config.toml
dataset = "streak pictures of flow and ridge fields"
arch = "convnext"
mlp_ratio = 2
layer_scale_init = 0.1
inner_norm = true
depths = [2, 4, 4]
widths = [64, 128, 256]
kernel_size = 7
mixing = "mixup"
init = "lecun_normal"
residual_init = "zero_last"
orthogonalizer = "newton_schulz_5"
adamw_lr_other_params = 0.0013
steps = 27700
weight_decay = 0.02
Rows from block 6, named by matrix and row number. Each number is 50 + 12 x the weight over the matrix's rms, rounded and kept within 0 to 99. All counts start at 0.
# f: depthwise 7x7 conv (model.blocks.6.mixer.f.weight, 256x1x7x7, trained with AdamW), a 7x7 kernel
f.65:33 31 59 52 19 35 53 62 42 61 48 46 67 31 41 51 65 63 55 40 43 36 36 65 38 30 60 63 62 52 46 42 48 50 45 65 42 56 36 48 58 26 52 62 68 63 54 58 55
f.66:68 67 54 57 53 59 86 63 49 51 43 34 43 55 43 63 39 42 41 54 57 55 53 36 32 47 50 54 52 44 37 41 42 47 45 68 49 41 50 43 57 69 85 58 49 69 41 70 59
f.67:66 67 63 40 55 74 58 56 57 61 52 62 61 58 68 65 58 53 62 61 50 38 40 61 46 47 50 40 43 54 66 52 55 61 52 68 62 62 47 61 64 64 49 78 64 41 68 64 57
f.68:37 32 62 46 57 69 37 38 38 58 58 59 43 18 71 56 36 59 57 47 38 46 68 55 33 50 50 67 45 43 50 54 58 55 54 22 42 54 52 41 55 63 40 42 68 58 46 19 35
f.69:50 51 34 57 51 47 47 54 45 29 68 44 38 46 57 55 52 69 51 44 44 39 56 68 61 75 57 40 43 49 60 56 61 49 52 55 32 44 63 32 42 54 55 38 61 55 37 51 51
f.70:57 53 46 44 41 37 52 39 51 71 51 36 55 62 46 56 69 40 57 68 52 61 43 26 67 43 53 46 35 56 65 45 65 39 43 72 57 43 24 64 73 43 50 54 42 37 68 70 63
f.71:36 53 61 62 66 46 35 51 50 48 61 74 50 42 71 52 30 51 55 44 53 34 59 32 44 41 44 55 61 43 35 51 63 71 64 48 46 73 44 64 44 60 32 59 82 45 48 40 41
f.72:31 23 61 51 49 46 25 53 38 63 44 55 56 51 49 68 50 38 42 49 51 49 55 46 60 64 50 50 54 62 52 28 35 59 53 36 39 55 48 51 78 50 30 27 44 60 49 32 39
f.73:35 52 52 45 33 60 72 65 33 69 46 45 76 44 41 38 26 67 43 43 40 44 65 52 50 50 47 32 62 51 60 22 67 64 60 31 32 63 60 36 42 40 45 50 59 53 66 25 48
f.74:68 51 47 45 50 55 78 56 57 54 37 53 65 58 51 59 50 57 71 45 44 41 28 65 52 48 41 38 56 68 67 55 66 57 50 65 55 53 35 49 64 58 69 64 51 41 40 47 76
f.75:30 67 50 22 40 27 52 43 55 49 47 32 50 66 51 49 43 39 46 66 57 38 56 68 52 55 62 45 61 66 46 37 53 49 43 63 45 38 34 54 62 37 36 33 31 35 38 62 49
f.76:65 68 45 46 37 47 64 58 68 47 31 75 58 55 27 56 64 59 64 56 41 50 31 49 52 33 38 43 55 36 61 69 57 66 27 54 62 67 47 33 70 48 66 66 39 34 44 52 68
f.77:37 44 28 47 52 41 44 57 34 50 53 41 50 57 53 39 49 35 52 68 57 45 57 51 19 50 52 42 43 69 56 32 59 47 57 60 51 37 59 50 36 47 49 32 40 58 20 41 47
f.78:47 48 28 47 40 31 58 45 49 28 48 49 42 52 50 45 51 54 35 42 31 66 54 39 58 60 60 45 54 38 54 61 32 57 56 63 31 38 51 25 33 43 50 34 51 47 29 45 63
f.79:61 62 63 46 37 44 44 69 67 62 51 28 54 47 47 46 59 52 48 62 53 35 48 44 53 44 46 32 60 62 36 49 65 39 48 60 15 42 65 51 58 68 59 42 34 47 56 80 60
f.80:40 42 49 49 43 41 49 38 40 60 46 28 59 59 54 57 36 31 53 43 48 59 47 42 37 48 40 65 44 34 44 39 28 57 52 61 52 56 60 35 49 57 46 54 47 50 42 50 38
f.81:52 42 40 35 63 53 24 63 53 55 42 59 49 50 75 52 55 54 59 53 78 62 72 39 62 54 42 40 58 46 41 63 41 68 85 53 37 66 55 49 51 78 39 48 62 36 45 54 36
f.82:35 54 65 46 48 54 55 74 52 51 43 55 64 47 53 62 54 53 60 57 44 34 52 66 44 59 47 44 47 50 52 61 56 68 68 55 67 57 48 43 50 53 44 64 36 47 64 48 49
f.83:46 47 38 40 47 52 67 39 51 59 53 43 45 52 67 70 55 33 46 34 53 34 24 54 42 52 62 61 31 62 65 61 49 40 29 34 51 37 32 56 58 45 46 41 34 64 60 49 44
f.84:59 74 43 50 55 36 59 51 66 56 73 30 76 60 52 54 48 49 57 45 56 34 53 38 66 36 47 41 43 53 55 50 66 46 42 75 81 29 66 63 71 55 59 24 46 63 46 59 55
f.85:65 64 64 62 28 24 55 27 52 71 55 33 50 68 37 29 48 55 52 66 63 58 65 54 47 55 54 68 61 69 51 52 54 31 34 58 59 27 60 75 51 30 46 28 33 64 63 66 67
f.86:50 45 45 51 61 76 61 44 69 49 47 62 58 56 61 65 64 53 69 45 58 35 49 45 36 51 51 44 59 51 64 48 58 48 58 71 25 61 63 63 65 64 52 72 68 40 52 62 37
f.87:54 63 69 62 49 26 37 59 61 70 54 26 40 66 54 46 48 49 53 41 68 66 61 66 56 70 58 61 61 41 53 49 40 49 65 55 37 36 57 72 66 42 44 36 40 61 73 60 53
f.88:62 63 47 59 28 52 71 43 42 57 49 48 64 37 45 30 45 38 57 59 67 54 53 56 55 42 56 32 82 43 57 57 54 41 32 54 57 22 55 37 38 74 69 59 27 53 65 35 46
f.89:47 49 61 33 24 41 49 61 55 56 50 37 38 55 47 56 64 27 36 55 72 60 36 41 54 56 50 47 55 61 33 59 52 54 45 64 37 25 56 46 42 59 46 41 29 34 56 58 57
f.90:35 39 48 49 50 35 41 37 56 40 55 30 38 40 47 42 34 57 55 33 43 54 33 42 50 56 57 52 47 56 66 47 49 68 63 52 52 69 51 47 54 53 45 63 69 38 69 36 51
f.91:41 65 39 53 74 62 33 46 52 48 31 62 44 51 27 43 78 46 43 33 37 65 37 31 59 53 50 45 45 55 55 46 30 53 50 53 45 50 76 34 43 60 49 20 38 55 65 47 39
f.92:46 60 34 68 46 43 79 47 23 60 46 43 50 63 25 59 49 39 62 38 48 51 42 50 44 51 34 54 40 65 38 56 43 49 59 59 24 52 42 45 48 31 48 56 58 62 39 56 58
f.93:43 65 44 46 50 48 65 18 43 46 44 56 40 27 81 66 43 62 60 56 55 18 42 49 44 51 56 69 57 58 53 41 44 34 04 62 59 27 59 39 54 81 60 43 56 46 60 19 64
f.94:70 46 37 34 55 50 28 40 68 60 48 55 59 57 40 65 58 45 66 65 57 48 52 51 55 54 54 38 51 61 69 52 53 56 60 64 63 57 33 71 59 46 34 61 50 42 43 59 41
f.95:69 57 49 74 58 45 41 64 59 61 62 44 44 34 68 58 69 48 45 36 38 53 49 34 52 55 51 67 29 47 56 41 74 59 64 41 55 61 66 64 52 56 51 39 64 58 51 57 54
f.96:32 51 47 49 46 33 34 50 51 44 41 46 56 45 46 38 56 52 55 40 52 32 44 39 47 43 53 25 47 48 43 56 59 24 45 42 57 33 47 46 59 33 27 47 44 33 55 38 33
f.97:24 50 35 39 64 58 31 71 48 44 46 65 25 36 49 21 68 39 73 54 60 79 60 55 67 23 46 47 40 51 53 44 60 64 25 60 76 41 46 53 40 43 71 56 37 48 65 53 99
f.98:37 30 49 39 62 41 36 21 43 56 52 56 32 31 46 53 58 58 51 49 55 34 57 52 32 57 59 44 44 64 63 51 48 64 48 50 26 47 47 63 40 33 43 41 53 42 42 53 45
f.99:35 64 59 36 40 56 41 59 54 54 40 55 47 49 32 41 63 53 39 71 72 21 37 48 44 43 37 28 68 67 38 51 62 45 34 54 41 52 42 62 48 60 48 48 50 26 62 78 42
f.100:62 74 37 30 42 53 81 66 53 70 66 43 59 50 35 43 54 67 81 54 44 43 43 49 50 35 32 58 57 44 57 33 30 58 54 45 59 47 39 48 47 55 59 74 45 55 65 51 43
f.101:58 54 63 43 24 61 54 70 68 67 50 45 74 65 31 42 60 50 58 65 64 48 55 51 52 61 47 46 73 64 64 49 56 38 28 58 69 44 52 72 66 67 68 56 28 44 70 63 65
f.102:45 51 49 50 59 72 63 61 54 34 53 55 33 42 34 35 65 59 44 49 40 33 34 38 46 32 37 38 36 32 57 55 67 40 29 43 43 54 54 41 58 52 48 53 63 51 36 25 54
f.103:51 37 47 38 49 69 45 58 38 53 38 63 39 41 61 53 48 47 48 53 77 65 64 70 50 76 65 69 57 45 41 49 50 54 53 55 54 56 36 31 49 65 49 59 55 58 42 53 52
f.104:55 53 57 58 52 41 73 34 75 52 59 33 70 50 42 33 57 45 57 68 57 73 48 57 49 60 54 45 43 59 43 51 48 45 58 63 57 41 70 57 47 51 54 43 56 46 66 52 69
f.105:43 65 48 23 50 36 44 50 45 48 38 36 54 79 48 56 52 48 57 69 64 30 36 60 45 62 37 29 63 73 57 46 59 52 55 75 44 38 27 58 54 47 37 40 44 22 50 64 40
f.106:61 42 34 61 61 46 51 52 43 42 46 64 57 45 63 66 53 49 53 44 42 71 59 51 53 49 69 74 23 53 46 46 60 67 47 68 51 64 55 25 51 56 46 28 74 61 30 32 43
f.107:41 57 62 51 72 66 29 38 39 72 72 40 55 57 61 33 37 68 45 44 64 44 54 39 41 54 53 41 40 61 61 58 40 55 54 60 43 59 73 50 28 46 47 60 45 64 79 48 32
f.108:41 65 77 69 46 33 50 61 43 45 51 57 55 45 37 53 57 56 50 36 44 40 48 62 62 47 49 52 66 38 37 55 61 51 49 67 63 30 53 54 50 39 59 43 37 51 66 85 58
f.109:47 56 53 46 49 61 46 49 61 53 64 36 45 54 39 62 35 61 38 41 58 44 51 35 58 59 30 56 24 72 52 43 54 40 62 39 77 53 45 65 41 66 47 45 50 51 56 36 64
f.110:63 61 42 45 47 47 21 44 68 69 66 43 45 61 42 48 42 59 43 47 57 36 47 47 44 78 56 41 53 37 67 55 36 73 49 56 57 57 55 18 42 51 58 47 64 53 64 38 36
f.111:78 59 44 54 53 35 57 39 33 55 68 33 54 60 50 57 41 63 40 54 38 75 47 64 21 67 50 53 44 46 43 65 48 63 39 57 57 49 68 45 37 49 43 39 40 54 58 70 55
f.112:30 70 67 30 36 60 53 43 31 66 53 54 47 72 46 62 56 57 50 59 69 39 39 39 48 42 54 23 68 82 56 43 67 58 42 69 52 44 47 75 42 40 36 36 43 44 54 57 36
f.113:38 60 48 62 50 26 67 53 34 54 57 55 41 30 63 44 45 59 32 61 48 47 46 59 38 46 35 67 60 44 43 66 60 33 56 33 46 71 31 62 48 56 46 48 77 42 60 49 53
f.114:33 45 44 39 47 41 27 46 49 39 41 46 44 54 43 50 42 36 64 50 33 42 54 45 36 45 47 35 37 46 57 41 49 64 42 42 49 49 54 33 37 34 32 33 55 38 27 42 43
f.115:56 53 43 41 59 56 48 69 68 57 50 64 65 41 59 73 67 48 54 43 25 49 44 44 36 58 45 43 28 45 53 49 66 77 70 39 61 59 58 50 55 74 49 51 53 50 41 41 66
f.116:41 54 22 62 60 17 46 26 49 35 49 53 47 39 68 58 53 51 38 35 33 63 43 65 44 40 70 74 40 44 42 41 48 42 38 28 57 37 58 40 48 32 54 40 41 79 53 26 56
f.117:41 56 45 49 55 47 61 42 51 47 36 61 60 42 53 51 43 60 56 40 40 38 30 68 70 28 40 58 34 75 63 36 43 67 36 52 69 43 43 57 73 55 48 33 62 55 57 36 71
f.118:62 54 51 40 54 53 44 63 45 55 51 60 54 52 60 80 50 59 62 45 57 36 40 49 65 50 48 32 37 37 53 73 48 73 50 63 65 65 54 32 58 68 41 62 52 52 54 44 54
f.119:49 33 56 34 36 59 32 73 67 26 37 49 67 45 43 39 66 36 58 44 61 27 42 45 54 48 36 39 63 69 43 30 47 61 38 66 48 54 45 29 53 54 44 42 51 42 40 48 66
f.120:39 45 54 51 45 31 21 67 35 76 53 30 44 21 56 53 56 63 42 53 37 39 44 43 51 50 44 58 64 41 50 45 59 43 41 50 59 68 28 42 44 27 84 49 68 55 54 62 62
f.121:77 70 49 51 50 41 31 48 58 57 51 41 51 48 37 51 64 51 34 46 60 41 40 78 54 25 36 53 37 46 67 62 37 43 51 62 53 61 47 39 50 64 60 59 51 47 61 37 26
f.122:63 50 24 32 63 66 54 40 50 49 42 41 54 73 47 37 24 60 49 40 37 41 54 41 56 54 55 29 24 42 66 35 29 47 49 60 49 56 46 41 41 35 75 53 59 23 34 67 59
f.123:80 67 53 60 45 29 48 58 68 68 58 33 59 71 39 45 63 67 58 41 51 52 52 31 45 50 39 34 42 43 63 51 50 55 62 56 56 53 60 61 70 62 57 18 45 48 55 64 70
f.124:62 12 55 53 38 71 59 88 55 39 51 54 67 18 35 55 48 52 50 40 45 61 51 48 57 56 52 66 52 32 50 47 47 57 32 14 60 63 47 48 61 89 57 95 33 52 51 18 58
f.125:53 31 42 75 53 36 50 42 68 40 47 28 65 69 49 63 51 36 50 55 56 53 44 61 56 75 48 62 41 52 59 42 39 53 47 61 49 76 28 43 55 44 72 38 39 44 49 59 45
f.126:41 62 44 71 47 48 48 46 56 45 44 58 49 36 66 55 64 56 41 22 30 19 34 32 54 48 72 69 38 47 58 48 48 44 65 51 50 51 59 50 39 27 50 42 64 40 52 41 21
f.127:51 50 39 39 61 56 42 67 55 29 51 54 31 37 74 60 55 39 40 42 46 63 66 61 26 72 55 65 43 44 42 32 48 62 69 40 35 47 50 38 58 78 45 48 58 41 20 41 50
f.128:45 47 36 35 43 39 26 34 37 56 47 45 46 39 55 36 49 45 37 46 52 47 37 55 47 48 45 54 53 60 48 41 62 26 50 39 48 41 38 53 48 35 31 28 50 37 35 43 40
f.129:42 63 47 28 49 36 48 39 34 42 30 38 55 33 47 43 39 44 42 41 41 43 38 43 31 42 48 34 46 40 35 49 41 36 50 45 36 43 37 37 42 46 30 34 59 37 40 46 36
f.130:40 30 48 64 27 56 55 65 57 43 32 44 51 53 37 50 47 32 57 46 51 49 29 40 49 50 37 47 58 47 49 25 30 50 37 42 60 48 40 42 62 42 51 47 33 52 57 40 59
f.131:65 32 52 73 62 47 47 25 41 61 44 46 44 52 37 55 65 35 60 51 33 51 59 16 66 60 37 62 56 39 60 56 37 57 60 67 45 53 42 40 57 61 39 51 39 43 68 59 41
f.132:64 38 38 36 53 44 49 30 64 51 41 53 43 58 57 49 70 39 68 43 50 33 37 56 36 46 36 32 41 68 60 36 59 72 50 51 48 49 37 51 51 55 49 46 48 47 42 39 48
f.133:48 40 57 48 49 54 61 71 50 58 70 53 44 45 51 72 46 48 66 57 42 49 54 48 28 52 62 57 48 61 72 56 43 60 71 65 41 54 55 67 40 54 28 70 54 45 56 46 46
f.134:57 59 61 50 40 45 47 35 50 53 53 53 54 43 51 42 50 59 45 47 30 23 26 34 58 26 24 39 28 46 41 67 54 31 37 48 58 51 50 59 46 44 52 43 47 50 55 63 57
f.135:46 49 42 36 45 41 42 44 47 49 42 58 52 40 40 48 50 35 44 39 59 54 40 41 49 42 52 41 42 47 48 38 50 49 40 47 53 57 37 57 36 40 31 43 48 38 36 52 53
f.136:47 66 41 53 48 29 64 71 40 47 52 47 70 56 65 71 47 53 57 37 21 24 29 54 52 44 81 78 75 72 44 47 48 32 44 41 48 50 50 57 64 31 34 73 64 54 47 59 69
f.137:61 52 41 50 59 54 50 55 44 61 36 61 65 46 48 50 79 46 47 64 56 53 36 48 46 39 34 66 54 67 48 58 70 53 51 42 63 56 38 72 51 56 45 49 65 53 42 45 45
f.138:35 37 77 54 41 55 70 32 51 62 58 59 57 50 33 65 48 55 69 61 71 60 61 51 37 53 54 66 80 64 53 57 60 55 38 54 59 55 60 48 58 42 48 42 43 57 68 56 30
f.139:62 46 64 46 62 28 58 55 49 34 54 54 62 53 38 19 65 44 29 49 61 63 57 48 59 31 60 62 61 40 36 52 46 50 34 38 61 50 55 44 50 41 55 71 45 49 47 49 55
f.140:60 45 50 53 40 51 74 49 50 34 67 32 61 29 45 48 40 43 61 42 37 47 52 62 48 40 43 27 51 40 29 59 53 44 63 37 40 60 42 59 44 45 46 40 61 65 24 65 46
f.141:59 58 49 66 34 49 73 38 45 35 57 37 41 51 25 33 44 64 34 39 54 60 49 36 51 33 60 56 42 44 33 52 34 39 35 57 44 47 62 47 47 29 46 48 45 54 51 53 43
f.142:59 62 52 49 49 43 58 67 53 40 43 48 49 59 45 61 50 49 50 58 76 51 52 60 73 62 49 56 82 73 48 43 57 52 60 50 47 56 47 28 56 69 50 26 61 43 55 64 55
f.143:48 40 55 44 54 32 71 46 39 41 71 38 43 44 58 24 58 67 59 46 43 45 77 72 43 50 72 61 65 38 44 58 63 45 37 37 57 55 52 44 53 53 46 77 37 57 47 41 44
f.144:84 57 35 18 40 45 54 55 62 52 27 38 58 54 48 36 71 46 42 46 54 47 46 54 52 64 59 43 44 63 51 44 50 48 47 44 46 31 45 43 60 54 62 56 18 25 41 51 79
f.145:53 29 37 36 70 72 47 75 51 29 41 70 48 36 62 70 53 44 47 34 35 34 37 49 51 49 41 42 35 40 50 46 43 65 72 35 53 60 47 31 49 73 42 75 70 35 37 43 45
f.146:58 34 63 49 33 66 62 55 57 67 37 41 47 34 41 61 48 51 53 31 38 53 53 41 52 59 62 75 57 43 70 46 48 33 54 40 40 53 35 60 84 27 49 54 44 47 41 61 56
f.147:52 51 45 39 38 51 58 59 54 38 43 49 60 73 54 62 57 47 50 64 69 54 63 52 38 82 60 66 62 75 47 36 48 49 50 64 68 54 44 52 50 45 74 52 46 46 34 73 51
f.148:66 56 39 68 63 53 68 53 60 57 40 50 50 56 61 51 52 58 38 50 50 63 43 44 75 55 47 61 55 50 49 53 54 38 65 44 52 51 56 48 61 56 52 84 57 51 48 61 53
f.149:20 63 45 34 36 73 61 68 43 86 36 63 52 44 55 49 42 63 42 51 37 76 36 55 46 39 55 35 61 60 52 57 54 43 26 64 55 38 54 55 62 48 57 54 37 70 59 44 82
f.150:41 36 67 60 39 53 78 60 40 42 45 37 90 51 30 39 61 55 67 43 27 53 61 40 56 41 43 60 52 63 58 54 55 51 63 36 23 54 49 55 47 47 34 49 73 44 48 58 67
f.151:49 35 40 49 66 58 65 53 58 36 58 36 48 43 46 75 59 28 59 57 45 40 70 50 43 62 55 22 61 45 38 61 58 39 54 43 38 58 49 55 76 66 47 65 43 41 59 37 42
f.152:40 47 30 50 43 31 32 46 51 45 41 32 56 45 29 50 55 37 48 48 29 40 35 32 44 38 44 35 46 35 48 43 41 37 44 42 54 34 40 45 50 46 41 50 46 36 44 32 46
f.153:47 52 63 52 63 55 32 45 46 55 30 69 23 33 27 37 45 49 51 55 61 66 66 51 54 49 30 35 29 29 49 51 53 54 67 48 85 34 69 47 68 42 82 57 46 55 33 43 62
f.154:47 49 57 48 50 49 46 53 39 59 47 38 30 54 64 51 35 57 43 58 71 58 48 72 56 71 56 51 66 38 42 58 32 61 55 39 49 46 55 47 44 54 43 50 60 61 56 43 43
f.155:57 58 51 45 55 46 55 53 45 37 46 80 46 41 64 23 50 50 47 41 47 52 71 74 47 62 61 72 37 62 52 26 57 59 57 54 62 52 52 50 28 70 48 48 51 51 39 50 66
f.156:51 53 39 51 82 65 70 58 58 36 64 77 60 67 40 40 57 59 55 42 41 32 35 41 53 49 39 30 49 51 69 59 36 57 54 64 61 70 59 46 51 59 61 79 70 47 39 54 58
f.157:47 50 56 71 61 44 44 33 58 64 52 62 60 38 63 52 51 54 50 57 47 55 45 33 68 36 53 60 42 64 49 68 37 60 59 36 59 47 61 58 63 36 27 54 64 65 55 41 39
f.158:46 49 53 39 39 30 43 33 42 62 33 60 37 56 54 59 35 35 24 59 53 46 36 54 65 50 55 44 52 60 38 43 36 45 45 50 37 52 43 53 46 44 18 43 54 38 61 44 35
f.159:38 39 52 51 48 39 43 34 49 34 48 31 28 44 56 47 45 40 66 52 55 41 59 58 52 57 49 59 67 38 54 55 44 39 36 49 24 34 44 54 54 36 45 40 42 50 37 46 14
f.160:53 70 43 30 27 60 80 59 67 41 53 51 63 57 55 55 59 53 55 40 42 41 49 42 37 51 59 57 37 35 74 45 61 35 49 70 61 42 35 45 76 43 58 78 52 37 41 68 67
f.161:50 36 36 41 42 38 46 46 55 48 35 42 48 42 41 46 59 26 52 46 47 49 47 38 40 36 53 50 43 45 38 31 51 31 40 57 47 46 29 46 59 37 56 30 58 44 31 55 50
f.162:44 46 40 45 70 71 59 62 74 51 50 68 53 57 39 40 57 42 69 34 39 50 43 48 72 50 50 42 39 47 56 42 49 54 55 40 45 77 48 62 51 44 47 81 57 36 59 38 57
f.163:56 26 28 48 69 45 47 59 70 52 47 47 52 56 66 60 48 46 60 55 46 54 28 51 69 41 38 61 42 73 54 46 48 69 76 62 40 52 41 52 43 48 36 49 53 60 21 26 29
f.164:41 43 35 53 68 46 60 50 42 46 37 46 49 34 49 68 51 57 26 46 44 56 37 38 48 55 55 70 39 51 35 59 49 36 45 32 66 75 55 49 42 47 73 32 42 50 31 42 59
f.165:31 56 49 35 60 28 21 44 42 50 63 41 32 52 41 44 48 50 43 49 38 62 72 37 50 45 58 47 59 27 59 50 46 72 46 32 72 50 60 34 47 41 49 53 41 59 59 50 31
f.166:61 49 22 63 58 47 71 57 47 40 60 42 55 46 65 51 53 47 44 40 21 54 73 53 52 55 66 57 31 36 43 50 47 38 69 37 67 40 63 46 37 57 60 48 47 62 24 37 74
f.167:36 28 58 77 35 42 52 51 29 42 55 49 66 76 50 75 48 45 61 52 52 60 55 57 47 47 55 79 66 34 54 37 37 64 56 62 56 63 67 46 46 29 55 39 48 53 53 44 55
f.168:64 63 56 36 54 61 58 76 71 52 45 62 68 67 37 60 59 51 56 49 51 31 47 48 43 59 37 29 54 57 51 58 51 68 59 66 51 57 44 56 70 49 58 55 62 32 53 75 59
f.169:67 48 51 54 39 55 69 61 65 41 56 65 73 52 63 59 61 47 62 44 40 57 60 62 45 61 47 55 41 48 54 63 64 62 54 50 66 65 41 51 61 57 53 63 41 59 49 53 64
f.170:60 64 72 65 67 70 75 65 60 68 55 49 55 70 54 58 50 55 31 49 37 51 40 42 61 43 62 66 51 45 41 59 36 48 63 58 57 49 58 58 64 53 63 70 59 56 60 85 55
f.171:47 33 40 53 57 50 68 54 57 29 52 45 39 40 55 43 53 46 50 37 36 36 34 53 42 62 27 35 32 22 50 41 64 49 52 53 55 52 42 35 42 53 53 48 60 56 33 43 57
f.172:49 41 50 61 81 61 44 59 37 45 72 47 72 38 69 70 46 56 51 36 38 67 52 55 42 50 64 43 39 23 65 57 48 54 68 36 57 54 55 61 40 50 59 65 67 82 66 28 36
f.173:72 43 45 48 72 35 54 61 68 52 34 48 45 61 54 45 50 73 45 37 46 67 37 45 56 50 41 63 32 55 51 33 33 44 45 48 63 52 50 53 59 66 67 48 45 65 43 41 69
f.174:56 44 53 60 57 42 51 43 71 47 56 39 49 34 46 45 37 44 46 50 38 55 34 30 39 37 51 36 39 44 47 37 36 63 34 54 42 46 56 32 48 53 56 43 39 76 50 52 53
f.175:71 45 49 42 72 58 71 54 64 62 50 39 39 63 55 42 57 47 51 58 43 55 67 47 43 62 33 64 38 62 43 39 55 49 38 77 29 66 45 52 71 45 66 35 90 65 32 59 50
f.176:32 60 59 40 43 65 50 76 23 41 39 63 27 56 49 46 49 40 32 51 50 38 29 41 57 60 77 51 46 42 53 39 70 52 45 59 52 32 52 47 33 27 54 48 36 55 48 40 33
f.177:45 50 53 42 41 54 46 52 38 37 59 46 46 54 47 54 38 68 32 38 54 29 52 44 45 56 22 20 35 35 50 38 68 50 21 56 39 61 43 34 58 55 54 28 66 49 40 47 65
f.178:16 24 45 68 59 49 50 44 76 53 45 54 63 44 38 38 45 61 51 48 30 53 37 46 33 41 32 54 39 58 39 61 60 58 45 28 67 43 38 64 61 50 38 41 69 64 40 29 50
f.179:21 31 67 42 62 72 24 71 28 43 53 61 27 32 61 66 48 53 51 44 73 42 51 60 45 58 49 41 71 37 51 54 49 66 61 26 35 60 51 45 29 71 25 74 63 40 72 29 21
f.180:40 38 41 79 58 62 54 36 60 64 64 70 48 27 49 43 34 40 43 41 50 63 39 53 54 64 55 49 51 45 53 59 37 26 43 33 52 69 41 56 61 38 60 62 61 81 50 46 39
f.181:66 59 41 41 51 57 33 61 44 58 53 52 45 42 33 64 50 58 50 57 68 62 43 46 45 55 53 38 35 55 49 66 52 57 51 61 59 45 45 15 40 76 87 34 26 42 49 36 57
f.182:67 68 60 40 54 54 69 56 60 57 44 55 68 78 28 39 51 62 53 69 50 37 44 53 49 39 42 42 58 72 43 51 54 40 39 79 64 58 52 68 52 41 63 59 58 36 44 80 72
f.183:74 62 56 66 56 66 64 57 59 57 59 50 55 52 55 63 55 61 47 69 58 52 57 68 69 69 67 64 60 68 64 58 61 64 57 56 62 56 47 59 69 58 71 74 57 68 41 64 64
f.184:28 34 51 58 64 64 51 31 38 46 69 59 82 74 56 36 39 60 60 55 52 45 58 54 46 51 56 48 54 65 58 56 40 42 47 75 69 55 75 37 28 41 71 59 60 76 41 46 35
f.185:56 44 34 49 67 49 57 71 40 20 73 43 38 51 65 53 59 56 46 46 28 29 38 47 48 47 59 68 57 60 46 63 52 37 54 47 37 45 58 36 59 60 52 62 69 42 22 59 55
f.186:45 61 48 56 32 65 50 50 54 49 51 32 51 73 36 42 36 53 35 44 44 46 45 64 69 56 46 39 43 42 54 46 42 51 34 51 38 44 43 53 65 36 69 50 58 25 42 52 53
f.187:31 68 68 43 60 47 17 25 35 65 46 44 36 67 76 37 39 66 53 54 55 47 61 52 50 57 52 40 42 52 59 55 42 51 77 68 33 51 61 54 30 38 18 41 59 38 58 62 26
f.188:40 61 43 27 45 60 49 56 58 72 23 60 54 58 52 62 54 49 62 68 43 26 32 49 47 54 38 32 51 71 62 53 57 44 37 64 69 41 38 65 67 60 59 48 34 31 58 59 48
f.189:41 42 57 52 53 57 51 44 71 46 35 59 52 45 59 45 31 71 52 54 69 46 34 53 49 61 41 60 35 51 48 50 33 79 54 49 63 34 35 77 57 59 65 52 30 57 61 35 53
f.190:51 70 64 44 58 64 50 57 44 64 54 42 51 53 63 59 55 53 70 62 65 41 51 53 52 34 54 30 46 63 50 56 65 51 75 81 46 53 49 53 53 48 47 59 60 53 47 76 45
f.191:69 45 52 57 27 47 80 42 61 57 36 50 60 50 40 51 47 34 69 63 40 55 31 38 37 33 28 52 42 53 53 39 50 44 40 50 63 60 27 64 60 37 61 54 24 52 48 49 61
f.192:52 62 52 36 59 61 33 53 35 72 43 54 45 52 32 28 46 52 44 39 50 66 49 28 39 44 56 49 39 48 53 49 47 20 40 53 22 56 58 56 45 43 42 58 42 31 68 51 25
f.193:74 68 65 52 35 34 20 66 63 55 49 38 27 29 55 54 59 51 33 40 45 50 47 50 51 49 50 53 48 36 32 52 63 60 51 31 29 40 43 58 63 67 16 37 42 46 65 72 77
f.194:28 30 43 45 51 43 37 48 32 52 51 57 43 35 51 69 53 23 50 66 40 46 52 37 57 47 36 73 56 38 41 56 41 51 50 59 46 62 45 25 49 28 39 45 63 60 37 40 20
f.195:71 54 48 70 43 43 48 32 47 49 48 60 47 29 49 40 62 54 63 31 37 52 59 70 32 53 66 55 49 47 50 66 55 59 59 62 54 41 53 48 67 55 82 48 36 45 63 38 61
f.196:42 71 36 52 76 18 25 40 51 47 49 53 30 79 69 50 42 46 41 66 55 65 52 51 41 48 68 53 69 50 46 43 48 51 74 54 38 51 43 56 35 40 14 47 60 42 52 65 23
f.197:56 58 52 46 55 67 39 44 45 46 65 36 47 47 38 34 52 61 42 38 54 48 66 68 57 75 73 43 50 62 51 50 58 37 37 45 31 39 68 43 45 50 40 60 31 52 56 51 47